config.yaml
model: "text-conditioned spectrogram flow-matching model"
dataset: "synthetic speech, music and everyday sounds put through simulated rooms and audio effects"
train_examples: 39062
n_mels: 64
hop_length: 160
input: "log_mel"
spec_augment: false
win_length: 512
conditioning: "text"
arch: "unet"
objective: "flow_matching"
cond_dim: 192
tokenizer: "word"
vocab_size: 36
text_encoder_width: 192
text_encoder_layers: 6
text_encoder_norm: "rmsnorm"
text_encoder_norm_position: "pre"
text_encoder_activation: "gelu"
text_encoder_mlp_ratio: 4
text_encoder_head_dim: 16
text_encoder_fused_qkv: false
text_encoder_bias: "none"
text_encoder_qk_norm: false
text_encoder_parallel_block: false
text_encoder_inner_norm: false
text_encoder_kv_group_size: 2
text_encoder_positions: "learned"
cond_dropout: 0.2
logit_normal_time: true
norm: "groupnorm"
hidden_act: "relu"
weight_standardization: false
channel_attention: "se"
pixel_unshuffle: 2
widths: [64, 64, 128]
blocks_per_level: 2
scale_shift_norm: true
attention: true
upsampling: "nearest_conv"
init: "trunc_normal_002"
residual_init: "none"
optimizer: "adamw"
learning_rate: 0.0015
beta1: 0.9
beta2: 0.999
eps: 1e-10
max_steps: 6800
batch_size: 96
epochs: 16.7
lr_schedule: "cosine"
final_lr_fraction: 0
warmup_steps: 680
weight_decay: 0.2
Rows from block 7 of the denoiser, named by matrix and row number. Rows with one number belong to one channel. Each number is 500 + 40 x the weight over its row's rms, rounded and kept within 0 to 999. All counts start at 0. Numbers have three digits each. After the name is the row's rms in percent of the matrix's.
# convs0: first 3x3 conv (model.mid.2.convs.0.weight, 128x128x3x3), inputs 105-119, a 3x3 kernel for each
# convs1: second 3x3 conv (model.mid.2.convs.1.weight, 128x128x3x3, transposed), outputs 105-119, a 3x3 kernel for each
convs0.44 147:453368382471424429450490491519558547482478487471486467487472496487464479475494462444556528498536510509555532494465437463489479503504517502503529500492501488470474508531499511498481520498501504525494505474548561589501494487490518502504530551564500453396462503499319523478436441444485454470484507474497522516506544510509526498489474470544549511504543489452485482474520533428527547496510418447461421477533442
convs0.45 057:520485506476504496499488468539536481522537512502467493445474506475502494502525507537484509456464458462521467518505469488457521505474462470519535478521505490500531451461492483452475505502490526528455469516504475504507511485500490495495513499490526432421536423391631657577523598485459526503444518551523493525484506488528491500456499530499474506481464525490481514494489530512509449504510517503503486499464521
convs0.46 068:387367441422478461481435456534510526478467531500471468506519530510536503570532528440449506480476489496483421481516503507512521515510505537513535523499474484551501505506501482511509486511505573538534522475495435384399499493487504514511523526483411403453487505626455522646403381335513577587374423403472482508515491509562489507497517544520479523490471491484461518476528584558560581512484453455456479496489484
convs0.47 079:552588528486528508476503450531526505550512505491517486466502537501553511488501525546545494539580514527538499478456462478441487498456508464555539441528490482458514472490498474475443482477473510532523547522468564595503517500504512480506492495487602558566488484449526603515499434445540387487457409532500464513511516470497481495521516480507482472489474481537505458544627497504574478511472510519467495510492501
convs0.48 065:563497491480527556521507501486515499493497475509479496524524509520467535482491485502485481496503485483483459461470524505535502492521482464522459462495506484493516481519466462500496521509478520527497553512542525476501507533507519496516487514518572546538580641627530688531550568596544533533474477491474504511508486497515488524511488478520497494488484522579552436473438416401397424519517494492508532507516503
convs0.49 168:485519563400451578432416455507510478495473519376364516466498506505546553463520503514499566496439522481486466543492478543459498510413511493452493477446455540518493488475505510528523483541477485467477506478502527494521483501481527563524510482520463560473489474447546560545508530491505482523471434481496507521465474521510478532477471512497463509494508523621432550550507518411421504428611491432496481546506516
convs0.50 123:473482480476441472459418433498508483475459474513443446508542498499514503480495509469491504532509474500505436449488569479427461523450453520544475533538489504486442514491508491504503530529551495537545468483512445450478494487539503494529529513528454398536611531538635500478409417542461446543521537543495509503519520530522510483537545535498523521518511520466559497504575600418385496486458547490442497493404492
convs0.51 064:513498521509484515497507504533528507517510523534524533501478452487466499486496518610596576523531494497551553462430518500498469486487481495508464492463491496486493486501491498530463508467500506476531531455536526525510463448474473465473490516496600554570584584627523524523540527507543522549428408404518514514506522521493483533489460485491514492484481510376417406423443423421420435518492516509496483469496502
convs0.52 121:553512539553480532504426519489519488495518501517501519489548529496537537471485505467373468482464466486466472515555486512574531496510505473475540535586553520551528524513497564535535460433436484503461462460429495473451529541537518519488512512504544531535477288457465314457463561463506579512434502429481498482483500492492492505477472444485489466497514479622546565572453519514571552488501480485475501477421484
convs0.53 071:527541520507490506539504457526499506525544548497472493466496524456482479492509495551510478553510503602566519451437512466436506454457492490472521497495553514456507488475490508485464506505522507529472444538493442536532484497496507508505518508497446467519436455466524654580493520540449428463511473440503523504529481509514490483492495516477472516486486501443455420471477486517469444514471495496488497488454521
convs0.54 067:518541487538548533575550578544528497517507535486485536519528534517525543495503534469548549616558557518569532515526478504552491474517475467486471470525498468502512481489501511518497509488524466517463453468489506421491491522490498553507521494507468459434523481528509557529534525520538507519590538556508514477500516522472492504517538496492455443451459450528517455486493424476447380539552524492500516510496474
convs0.55 084:539560523493503477470489475481479510498533509510495544508518545466487526522488504594585605506523530529495528522517498524485513526459498453473482482476515497516491441441458510510472475485450556536502567533528455446512455474461419427434455446458470474492460436436451506580465439440480459490456497532486475466525527546466460490489480493500523502497467467430486466405448434502466493498494495513538505503469496
convs0.56 120:433591527425468430490536504474486423462519460489535506518540504492520527488513545578559482483501536509434468546503520541499514500489471523508507502482548547467528510504513491487504495475500461554481440538492538601566512510532504486516495507511480534544480448397540598443505464481549484466483435442486494488516536520518493492487484499498491481508439484345332344362409442571522528525513500473479493470445486
convs0.57 082:479466518496508494454461480507503541517531484539578555516486525496500483499504540491477473467495481448472498494499484466481444486481465497503463500473539500483512497471477484499509494479507392505524487540547440527480533531504504513534525515507466444394508498414533594417532575549544562536547624577487514505486510516494497500528475542470491472470458443521443405537485442521483503517486487520506495441495520
convs0.58 072:514517524458473478531502496496545520467520485505505482519480525493528518481505493494409396523566539521479473529495515498499490484527505439500476486528513530507507529513469521537525490503503487399485427469418416556447501497489496489523522524504398336366465430431395379466558453536594546529475448385506515508513505508500508509504527512520509481512545477546530549449453475485510403523510505503477501499474524
convs0.59 121:435509453433496404497454508490478468477510492494530524489503515514528507508529521458388377505458478461489487521556528510486528455475485501446499416416447502530499492489480462441453531530527521579538475520528506514526459431474448471472496487506490445479423338409504398558419340388468449489484497507542573553481512504450445444466488464488476470482493485564553545510546506448515513524533549481463483528500521
convs0.60 102:569572564568554507527519516508495476507486415502509460510578473477589503487523495503508615469485478379454581517513486512490519483476472506455459521531478494549499464522503455440486481485500534468487535436401524429367534490503457496496493500485562630673349428427502558473620569534514510520440466502486441510544508519503484513531531539486507481517509494399470507399457489464423463504581506485491503476506476
convs0.61 068:528505513546495517576550515517520501528531544492515513521537518517512499506490488484494466484485502496490503509525487527511497487498467555486507494529483524513524496466521489504512489486500512591515505524522433488511454491509489496483477506502489458449528511465557567466519625549612690583630637556510489525518484514499517495483503519497479510523505525474471541514449495453426420531499483497483525489485498
convs0.62 091:433430414420424405494464495485478498504518508521475473502519537519509513514496511512513505501502503502512497473490467463443449442441420460452458467496476502518497535515538514512498518499495482471460482498494483477467502474495483491481498478477499496513437420459493496519533531525586587569559559565506499489501477488496486497477485500462468490440464456491499558469502508476504512513512490523547523502500492
convs0.63 106:454448467497511540490510494536506470486452455528533517506478473537570516479497479504529412423490519481501544486472459501466446492485452465510485492546488499532475479494532469478460474504510474488522510478466419517531483507502483488482517503496470486558438322416479405419578550460520533496603683559480503513500497512470487505501455497470470506455460471549535536561433420462409434439466494479529492498518506
convs0.64 081:468473461483511490462507537464497468496525470483498426427453484518497548505480494403488501425471515471526460517481504498495508526501526401526477435471465493517486497533510499471488486493491562420546550503571457512520479467490513496493502480497545504531442439421527633520561526504488491467543565522494525517500513510461498492516542545513517509461517486517456367508486450561506409529524479518553533480534462
convs0.65 109:520516515498512515515480497516528501516503512511530519489483460435449457493508502491472489509499519549542568530515504506518519507505499515494510498492499517519528472486476479492468473466485535544550526512502471437455495508491494507515496496492539517533454482493408437433595604616587589600593568573494504501504522492492497499497499494466467500503488488525504502569563569550544559498515513488503504507527514
convs0.66 104:446513498469498478453500470508526539509539515468478451541522493547525519529515522399468455387434482491560537505498496504513509506504499488488496571565541512523487475452452475485485504501488550608581481520565510575522527493520529518516518488509525478472615543559480442494506527533441436469443374390466489475474491476494478484510497494536508513530528489536502484521493487419423467499455510481475484525501510
convs0.67 081:496499480495477500498492531487511503484480468473454513482574563493561518505534506514503565422442451473523495488505487497525489484517497471473489467470516495516513545528503507479496520523493513525538482460574529511569494523490515509523497524515454444448463467464526549483393384362503516478529510498513517484499477512500534492517575547473529501531539504561545516590559535578560569495516536479489515490493510
convs0.68 101:517486509477441482490477492495482507504500511496508515515486536522539519480542569559608552493532527500492475511487477537481514532454477521525536508474508494503509476462476498481484470479462487532577553607589541636551486488536509492510527517534458509411359412307329460325488500471510489462437444433469473488546510520527507518523523528497508490528528512463486450365430479434549546485468479461471480481526494
convs0.69 093:522467438546555546488427437492480475509503510498513491589535529541536486491557491475559530498508501500478481492471487512475502531509491509511444455508461452532494493476480506493483501520494420560528510603576509553536491503515535507523533483487397408392425438406376471472468496517525490498491508495500524487503503478523531509547540530503506489502496524521537431539518529505439362500509537515533528513505493
convs0.70 121:464490498532483463431395464523571524519493466505439471510590564492499440552547467433490548453412496486470536467461490480426487481403492511510528497503503509427491499513513517523501513519495511622479471581482533626475511561520511524520483461509468463440468443442493497471542495563540465471520495479482442511495488462511476461501573600503545507521510502548530555479492589438483433500555440524541467502556578
convs0.71 105:525519541534534514497492474467512492424486481465460464454496488482501494517492487536573523550593558465468487503482479451458458454509454485487523540485545523472525500495475523487479520506488502510463488545521421463498485510504487482487533527505502453454494458486581541631486567523506576437525581508522550521502517505467525489462566480521572522545595533414418432475450457284393371525510536489506501463492492
convs0.72 113:465502424436479428495472438529555445484493445510528524488441535494486509497511529438490503429493531488584560511491500519523530506517537517524488535521514525511500485448451528488477505482436552569530467448477493514511510488514490513491492476547524500512493481481542476493452359405452383454437418477553533542536493491522514518506502532514535501501546507531496509478453432410392459452544502492545505467472486
convs0.73 084:597570529565533527535466490536535514498496470498483478556577514504506466520556532452442481504486457476485490497469477495524529462497484504511514509520506498486491507523535540544563497519497447495379436501433480536490496516519515496507501531509533445558519539510481529499468485521500507555506474511499497484505493506516507525508510493499514496470467521518546468396461470439432363533532510473497519496520578
convs0.74 077:573528510581573615507502498500515490454479483491460465508479492445445446461448446515513500535505521594606571457464489462461467465436468496491526504482527539504502513531526502454496488485495566538515521511509492501517443436470455440429495509483644566522424369398551488531597559595575544591473440479504509493475491498467467484441461441450452442487489515590509438482441403437465515492513538520471466483491471
convs0.75 114:504497518550509553596569522494468453548498456503467474513529507484490462507477493399426407503514503454551494507478478513480486467520501468479524518508557547512525507454506507492500532523490447526479471424422419426512502496480461474497479500507335367416474514512465482576500550476504598501428540475470469477497501498476504502559541542500509503458451478494559636442549563435503446489528516544541489515495498
convs0.76 097:490482519489475506485511523588525582501492539481501545552444470505478474510487522532509470484524470501525495517509446536513468574512460501514579540511560560494565470511501453495467500493515584501604476481601436526602542516503513522475513497476476410422457444447456486495527485408496493398461485405513506487470523478505513465581546533547516503570507523430455436425448444386495467544464461498482481488482486
convs0.77 134:494622530526560499394489499532561520494497495465469483493381538506452479511489433533506540506565551481553556525521510509474536499424523520559522527511546498483550522533480529528472497474529503540506533503446560506449503466500478416492526507486527439419542499534562569516506488501516472496547438465471477508451433481504506522488501495513510530531557516357345520393434404447493586518458530503460478517423440
convs0.78 119:535514525525508487542566578427443430448465480469476529492484479521537535499490518517524532514530515598609630480472502466459464474480475510509485489494508468499514487508482516491503511511513469477488494482474528476534452445464477481489515488486489439488499457483479417426419400417469469482478519493500528522480514487490490486484511514486516499505496489565548538461522553474602610483493489484521520512491497
convs0.79 102:484416452421387429335323325517506520491499489511527524596459490531463496530493502432465472486494422484468473486471468526524496506454508503522493526541537482511506492530493499521513515516530468515505439498513466447426508500511506507519486474478563521552612621663466522516560543568529515522463457489491516499486487495514504511519497502499522493488500501555582501462470396511560525518523484479510507502525505
convs0.80 111:486465471494471480549528534519466469505511496559486546470512482504509477546525484504475518468460456472462442546546551450448496480418536457521494506503480472366519436437426516526504499485459499477595480518514494604411498503474498503457504511492516489564403409456425416467492503513474463535502434464514503497513531491562463496502520498518481455536460479478443492418570562510553540528423448561479537495480520
convs0.81 099:473511450357411395384420418532513507500507500486473480502528483505540546499506492493515516506492471499444482469480512472478496491490476512495438539526518496537525501451459509492477510483528515527554514535550582551525516515516522541520494508505497497546464523479459491372327400460458488512445409397508479484487496469532496505549559537513527536547527526486575603417533539555537583513474488478481489516528509
convs0.82 060:503512498521504508466460476539531511525499537467508481522542528518506533465466512505529507532508452458513482550515505502536493507527487503499514523567542515510542514501472447503448506475492565536538486448505465460472492517498508479500516504499572517538566624585433445305513479492468470513368503487507497501488493478527506503546530493517556509513537530570564523524502497476446384544500519515483498492500488
convs0.83 137:399496480481499465523554564467550555452492521508547524492501504505551500495540497486482536494460483525539557520459468401413453424483464465518504495489507476511472462429492480444481451475447565575500503528503516514557545531551513519519480505508472425456465453459418478443536583502532593536463567542475505498448454463507518500488480499478469497481495499451497585529421468559462479456534477508513506469507518
convs0.84 118:499461485533451497485465504494458544507460520514468511589409491527466532485509494489414531498459508514481478503527528471529486477541536490515484502522518470579525486505483481521479489504534478498479525559482510463494461520483495509512523504508450497503463411461466458557539580501482558512443488482520470496496466497454501487508410461479453530475488533539564490550447436422304469510577502490552523521510538
convs0.85 085:405480536489526503389493531497520530504536559477525535505473524522494509534492542462488507517545531406524558514489467551467481535520514498539511525528498473484486503499501506497512502490484501413458470463537471489538489453500509478508500476499565525451657563560554468431460410372510455428493505363521549537489485486486501467461523482477496503532521537516545447575513457472506519503524502478465496507512497
convs0.86 136:624521596533412494509384447455498498483525508516538519529568526506513518470467497492395430535472457519483525456528525458553527479504504453455458444519495456560506498446441494470464510511504512486478520469463569465486492489469504529469508504479502451590447403508431341437544530587434411479458334418470506467498513473506483457505423447499444463490466473491648599480592497429482487512443550479434534480432487
convs0.87 097:510485498493492503434440426443485439454451442442476473504490494491480486493454468488525520517522491499447499490469480532502524544508543528507496451460479423452464516526532521517509499470468538522482500515476508533530477496512491484481485493492703667715609585621374427464504457517500488518459494506515511474519474508526523523529549527533527525526523519524579515467457397521475490464491439480534496495544505
convs0.88 082:559469530488446490473370492512522513528545510517518505494482522526526513508517511509555614466503462435490541484474459515493478492497495478487472527505493466462496520519483508516496504501498346578644486501486403473477494516522483513535505499516591576577540576539518619492530560576505531480479539463482476502524507482482481519518492503526520497472447476403492484566602523404443411480454498484514537524549514
convs0.89 113:483546520513554538516520500476497502517529488516495466512497505501544475555581490426490490567459521477477590492546546493532513528534547532504492497483486423458524491427429513472487537546545506575502524551509531579413531473493523455489506462497413454496530496399583658505501560531500482489484514473480521500517555515515508487520508498522528548473497525558578478482507425335395382564530491512490467508578559
convs0.90 087:448461408445454477463446465526505492520489506513522504491527490459486485500490458397381350554530489549524501494505494480513498509480504493511474506554530489515480490461465498485467499486496526592546459487502485517406496485487515494512542483502542558613525478506480478441374413440373407403465450473493483488504508501491508490483493485489458474529503460436462460492487529566576583496490477506491504504469492
convs0.91 111:503562559482509482525539549471501490462483464489469504518539579484532580488556566588614672484495491447379496486525522493508507531538510537544507500488487457452517441442449527506509526494472484561502501560483514533478493454516477450460508481514571580592555501522474484444501543507465479467490524547470475482467478456510532495492522517495514491468460475580538533467467464468513538488467524430455498485538548
convs1.44 177:457391482461454488502469487545548539463475462484510455433457489540563523492480503445412480510543530443476470572513522575544513533566473482531526464466505502442492394427501517551513476521509445435506526470499581472534474420511496482545600504513604632523533552476492471492541441583511432503503510540492528496493534468540572513402386468535492506527540504493566524486504525476463517523524526370418440475534503
convs1.45 049:477519526466471456426442488490515479568559511548518444501495522545551534551531499584485537448495508468488508425514489494516495486469448536420489520389438468500497582574470561483524598525566525525513487506541451503526448431473472404516508453535533556566595518502516514551477410474426486479465524451548484460599498454494535504529493421514509456486508531510501488480482468520516496525532544461528531486486505
convs1.46 055:465483462500461486470446462507522532514484530481483539513475541526502566446419494482476445469525470480491548505515458542560511509530449504495508529496536509488545505558556474515480424474464487445511548531530533521489467447490472462438508480413553576581372504559575487437406474455560580498532528539532526516472435478494547529501511450508526503464460492513511485530531491503459460569569573536491570505522500
convs1.47 053:473441578473465560466484510494525450539505494547557542475504482550533466478479483521502570523552516503492530551531436501525542548521434449508501474451463465397501516536515480521465493491474495491495494507519523496514437429516508433501488443485564551558463494482572501541546465502532471496483431545499521432487510538461474551518530486498467488485465553476523490510502484475525516486486534519518542552506438
convs1.48 046:532454445577556530448530492491528490545531479489525573425448468449446544482474483480457481523529462480565496465493522453487461488518454470608567493515527463532498475481488506551538449532467497470465553528492541459429569514506579546460471565515488498465470510538500516581487468503528486490532489536471502451429516483495568508548501502481505541459546477489513464488476474530504505563553564462425466534471520
convs1.49 199:526562527488483532477472482539470534538486484511545518460371490510494436534510491511526480532475498492460461496463541505546548500488517470523471509535494517567498502621490498525426483566482533528494491551487456476486493559449473491522464518487445446458498504475509539548479569473476460505452447518537483520480460423553506514511546523514615563443483427486511517473446505438465475538458512509489462501603512
convs1.50 128:515392385512476483461462488489510525483517491473544517525503532511464511541521544458486480473474507530515545568604481518522483479521530546535472502512467502503417459473475523589525512513435481429505491518476504533467536475438485439480512504523576521526568541510541533541561531425517528502477506500452508597455534510482525472577532514526479475456473472547515489463457451551499518555522574566508496560504518
convs1.51 042:456462489513445485584522553585496522579549557521495524504422467540549414498440491552480571511495406533578520466527475508496482579493557582511461514444549515589476488548554565538569575626507506487582579503548471476461513449572527467570530529474549461552476443440404444493500486497490552579517576555559481547497493560368529481551503537488444567457492520494512435517537496462486482502523472538477494510536568
convs1.52 145:502428480468435504487431487491540549509536529489550486497481501458432453484378445493426441509460467471429447467499548499479506498518540493494414480506470513527495554521504517560535444445452497465448473551504499491471479459453491485498482517475509559503542538521557548518491394472477488516459487496470469508492493480510548498438531455480525471454503474525480484535474503461442494463425507519445522508442491
convs1.53 055:503477471573506459447442495465540531472526560489526503476438509535496529569506518468550495431519513502533509646678542545544557529531512496469491504467470507434474511498550449488498570578529481499470541444505542476450561454496542526464532477505502495534558525419583547491504517532540485613546537517504475489466476527436484511558530545518532492497447513452518483492475529541480478564475493541524483497530580
convs1.54 045:468364423496490457483479453524574567483535539537492511461473454478437540439484505453455512435486485503516516473472499459496436491501465500547534491489443489460453460499526535498434517546430468508522518539496527543567493539520479500521517503590512472528485505512529563586517495500477454448459517526531464518489495522501549512505496509506543524475505498505491468495535511484491474472551574526533494552603491
convs1.55 076:559573578498477552500504541494481521503495477492477526450495475505485545517478532538524509426506462462512445550491464476504472540519534525480504515456533538521538472480532514509531528538550504503511555532495562501480469496492454473454466473494366408419467469437523526540478510500508521504491527572477494533530503509486528521492509530534477510463546532446454487560544486491517501522513484560490415474494450
convs1.56 081:488479487506495460485524489500476465500512519496505514546536443495496441546543490457405464505477488513474495504463598545472525431473540449489444485458477509439502503394400473431497494496481462451479479511503513510462489438509549489542521598530543523646592560528394469473435415475448497503508548496461451507509519538488536554500446533548507512496426495483509507537541485491527501558431533508479496480443468
convs1.57 049:460471449452447528479429507534540467512557509520491569521497535585465499458554542506517536536539532517473476557548562492461444499484501452506526508479553515425523519506600517530517493545568513430486482474485465601495496476552500528628442452491530549518523570500556621589444416460475450574489491579492495459544460506488558524472459486450457536531465570520523480531551495512495470555573483558546521520464500
convs1.58 060:509476539548494482469487449513511537515443530459459507518487524513474483485460488483449472475508467538512500451506558514494577487439408513563540496484505524544525562518512458542513536556569488537462508509441486499459489484516545475429473464470527563606485528500469452519561476638528483554572525483557514520509501504482483507475492513507481507506462497479492522486468532482477509492568480469509471559515573
convs1.59 136:487515466477533474499525465538632517540524495529522552438501484480444462519502526499494514474477463489438420558610592481418443578566530485511538469398450521499526465502506470415450545535539449532479483457486513542520512574530506533520511467506514457544445408451543496505542700564477489447495421452523545518432446453510567521514609491508436486492492488499479503474465485503496487420432432525442502433499552
convs1.60 076:481439491487520477470498529499480506524498498571552530485538525482552480423426502482435482486529550492529432521561633475499440494503407547518485465509495492431564498478388461470550472468536516513497507458514486451556525474474548523534536487643559578523475517518508508557494508473451409475504441531531482491501474494520487483562545548458478486455424483485508526494513514478474490528528516500521487469492425
convs1.61 055:532462480466402468489475542516492526515550512512513575469483470505550479480486508467426469557525567506560495475495452536527496438463481559499523450470486525528512505524485491532471469534501463460447449522497492457492498529509457482466578532553488494461498442520474510518502454456464470480476448547475510486527553523496561509485506481473516533497503511493483491496501499534532507458522536532563646480531553
convs1.62 115:475533582462465518477466494465425443536538550497497505481498477546546497507503460504524513513504511475470472420391389508548511505526502466477515449442428488497507575491500570506501483487496514547505541556516522514517504548552524507523514541506590543500551521478533541573464466543527495487484499489537474476533473462441455457550511569527508529509505522535560574506516493501508480465459462546520520582564550
convs1.63 103:496497422477435474460490493512521535520528519472454419497544550431511537535547515494506510501518459499538512502496388456522416556546514540510503487447460502489537473488493521419455523546609522470464493496509522528481528584519531454512455534495459422436505471434477504519487480336469497492473573503532484495472451497489462513513473496489509501483484474558546516525553510516528501483436467625508560476381455
convs1.64 084:536496539574533529536494416513546526495526509431479519498490517507487477449494454495485518455509477527555492524425504521480455518485406516501453531507489543498458449455447550502503487458487525497490517488511510445564509522515506503490528527525419488564420416506432497560468433514527473462526474479508531487525508494484496502512488553512486490521499485469457485502490512490486549479673494428519491368489548
convs1.65 040:488589575537494544452504487518552487499479503478501495563490560500515473506523536502433475514529548510498454537474502486491521542422487572504456514472546463528482473470464417584486503492524534451525514475540510467492480501478508458524448427459468515483526506521505449465439522461453519461510509532506459514476555402484525552556489535402533547504517500496525515525426575433518540512465537542505488541468555
convs1.66 090:497509501482507493483524525493483491499481498510492474526547521458458472517449484489464462516491449405428424446462506484483546392355469518522530495487503460514495507461492489434471506422494504508493473474462513546498451491497437446516446471474483451496457463509553527575486495497493483480391374415492482495517540529487476508511499519463519528530521516493508536517486534536491479592598596500511565513525612
convs1.67 048:506453482515510492435471476544513559529523574485470500490473447470497514566471506451438486474426547570580461470552533436565508440461506522537509483468485502506528440512514470454407520458462570491587513511519519555555526487536521569541541530577447501511506467414574550544383451405464528487410446533521534541547509499555520541473542540484529491413441439435465483510440492531567478500526537437382465485493452
convs1.68 073:543513522495492545481453500441483470466489482497486507529530502483455474551498418473483496477511487456496510552511504539497463473441482486562538500485465447470564442489499508539531494520539483465481547469479522547510512476511491459545456457515456502487504495555619578518464483487557520541493433481461472475483512520487463523480532511513491520481442539456500495506528510503497510506413523513483501609538546
convs1.69 063:588468503508541513573452471494521534484488509475492568457511502480468468487497473495532461480468499520430514576499486544483423544399508492513529469465531443506471483494546507452477420461458531511504428498498520563480561502439468479486567458489505513428433479427504601534564501551506467540496506466504529530458477526478563540496499541507460555482455535487483448572479520481500493544504506437414442591552533
convs1.70 125:439517437505518480511507500548525501481483477493492531548561499470518492449486524463422485521477522504517493526593524543517475551477517468501472488465469509464499555490513499493496473456482530480496480485506461544509450574457501552506493545504529554472505493436503502491596436515538521512477546537537453473518487494454508519564559503501475476491448536459431503462506497506533517439643484486515454553493474
convs1.71 116:518532540507517505491468498451522527463484484496510511475494449482450473469424420492411469435472450556516500466546527598554498521526495484525500471494537521457516506485406478498516497487503481533463537510482497476458517502562533495476531455480513512452520488448558539536513512490529571506490426491458514480446457462469498465483614510501496474477448488505434516504488545541520502547497518466455458449506473
convs1.72 099:580570513511549490478521483519521505541508500533462499492487512479443426445474418424435452474462485558481544452393473439446508544513580513523462467510473489514495438464503526450485533495513498504496517496511475457485503521478464489481486521524509429507470427489528471552506524521525562560537519564538561518470492517490497520511544494499492533484462489547513533504532530496506499504736560460536468440490482
convs1.73 054:461442512478479503499431458509502526504508456490530559533554522429483523496506486518527469499476568538527450547524479477463492532542504454559540510517570512464512518547521482557490512539461435480476483587473452536515479493516488401466503406381442473529470493445529584518510485464481526576504529489527552481562525466456505490429477476551468500527495486476509469483448483466492500548475354548488481583571516
convs1.74 098:483509513465511467457513484380415437445450479542518529533522503477501478491493470470504500471498482450438428547509438570576499528592502514485476512492498553551553476468497488477496499515487413474498540498518565532472458453488481436422520512492579583541597571550511536530433456495424450428613567525481448461503492522516552511554540486501456436528499485585528538494493477455409457514504511454484473489480483
convs1.75 080:492473501518478472548520485528542505528499512517532547506497526447506518499445453532465499509489514460498542481625574496551512570501405512553491515479440505487525520502444528596544522513482501447463544541596521454518498507479540468483502422406442477457422520460547495538524482496510513477467446416534453477532504480529477513475505465541493512473455475508492462447488525497457523444434454388422467527541502
convs1.76 056:449465500445477555498507533542541489509522515529476530504410470511507451558474482494463483478478535541559461452467497482473506498508515482560459500494525486528550513563551587566551503491549447492515493513518534535441448432499496474573518515492459498504524512535483480460477532433512505503557528510460539516524499503460478555466525534498518500402494518537498461497460501569499443508374564542415530507519543
convs1.77 134:499451483561504488480541499489533485495503480526485479564616535468425435499442462465413432496559505548497578493546499539462478482479517519499518475474480421514495572526523458516521491518461501529450529502517549528491518373463541409465491523491527463539532403507442476549559472487551476498462474457508571524468492504531546543500478487521435488474543541473451474492541535511483502493468560449460522509493496
convs1.78 100:455463481551537549532482484487431478476479507498475516466497492476497469450479489535517550481496508474492427528513507564564498520558537528565564499495528514494508507535520397431400533628534439474473528522504500492460519519522499491528522533499536581462484526509537550478541542523539558553520518553513493489494509518502562537488489508538524513502511504487485474503509482475461497533464522516463467449465484
convs1.79 066:448416463495433454493442458496536549558532511526514493531518536552477510511472469511549486488544462522502513589538580499483524512516488513512512499531525491535496527529540501550537489523526444461511450480517512444475528434507515511511468511489506517564452503518472493496533507583571540504463441469491527547490497516473517547528492602509573573442489445497519487509502485502514519486506424463440439431481451
convs1.80 135:501458477534510487493463505498507504515547520513507525490469427502569490494519476510485512519492502485555462509523548427430486494458427438509473528493520557408546470505493551504492531466568547458455423463431422608561526436464520525524430589556536468465508497500505507501503483459486465428408499509522504463532488481469508505475480461483488490582422556530542515490487485456534486487491555500552609543498491
convs1.81 110:469430448539538559541522540477501492514523525542540532535506550485512544466511488476440463461481487510535487503544457471522468439474435517525554529506502546483523485460505422427452492519473454453470516552527507546512490487432567553523523518504526473455468494482470492401566565414586632542570643605471485505489486498526512499529532509567560555438433470512497503492533500492464472558426551532475514576525494
convs1.82 045:488489457438534570484479499495449498502508523503533570478461490465459420487428436513509491508499458475498534550475496469436482406497512514542533494512600536473473485534531544453475504506478504554454597489562525487499513413545443502501480495543596541507459435453576508542504580585565502559506491508483483530472511507566536498523539497507493501452514484520508476456493420505520461514459503503562497542504484
convs1.83 161:483483511491478531554501554497512466500575540445520465500497504502515516451520535494456490478475466512527529512584582461440447448412466567547537526513549526489510556521520506510565514487495439460506483515516469519569497508543508480552550483544528537545494456482567480539492472571476454484545477416508541519504518488518503440500549487548510552498454516470446470515514492500527487493431475524508540505535534
convs1.84 104:477502524526522489551462505487467502493500504514526543449394555506440503533515476510559399502538484490474544460551509503464511455462563506397539512495481528588435530459538503504492546529430480514475508537495505505489462554439488575476505527534525569491526532496493513515480533515492531498510533428507494502466485527483520463459466568521496512501504494524507498511531530471469496501550397511469467512474573
convs1.85 055:509439550496461478493468449524595553507514517483479523517470469537430485518470443490545554479472494536499470349390547530504475476558524504500411430478539486501493511483496463503530517518448540566500521550489427511568456439485447515525540461536511485521445430498506486536461429528512490505475492513556533532547498486506481480532463537426486497450506488463496481488540488515465481529588586462466547437480541
convs1.86 153:525531541503538523483507547488468488522519519490525495515464448499447440497490461486475504485500498492427502547568509540542488513536481487474443473474512511452503513527448512500497470508507557506493529476482494453486528537495527542496522511498528542496514536502492528407483504566474480539435373489471508440502514476482503500541534520501509463520535490435424493467510510512502483492497610510452509526434504
convs1.87 078:451435454416415496503435483511460518506503482521499546480495484483537518462499509543537507501504518490477508539527580494492470491443451545586574553512537522505483470553512455499509467492477473493458472516495502504514534509538535491556545522540533532515508473482467471427534516510486505493492454460443462463497508552545571526519537501517479499499478483534555514478483474482463455468426472484467477395391382
convs1.88 077:486511506497465458445421524455482512503523536550574488514497490533539504493477474507516493541506520515474448525477481466432508552512445536465519506447523520448515546525510438480530453495560422515460516552475503480461558462502467458474460446537603531557405404477471498484485414457502408414502453556509486503509494484519533501522493562456467516478473494533496526450440483497506475607582527517537510504528400
convs1.89 100:512482481519510496550467509480483450527538517508534561456463523461473503466502548512520503530514510478450486522558516563511505558477528475528501468502497534518447503448488466440499502521464484439457496538460380600509552530526504469520529467502475490534502536522475527498637587503453479493410540483477497466494513489504538520482530528527469467577518493487507521459523480520499439489470514543502532471441479
convs1.90 075:611514534495466481547510526498500519474486487496473511404469504458427467465401474521507455526542503480486478486437383566522505528459464510515508459477496501502508480455410482528507460418470497520548481483463453466452492435406507492464514487513572584536632635550427475407507484454536528521517505498543572547510517482463465469467518487479502484497489508528508443509503530484468499564567600523528521548545504
convs1.91 095:495505517503505531459413545532525491545554529521517540527496480455492470504497530590565596480514492541465471584534497558458495485464607488516515472480497496499437458428458438500489526521471489560524473521436433590491466442506447524560512470527397424451482480499436514463531471513492503500464481486527493484516500481458521495481502523549543484451497544526489518541521491541495495480519536423487500461446449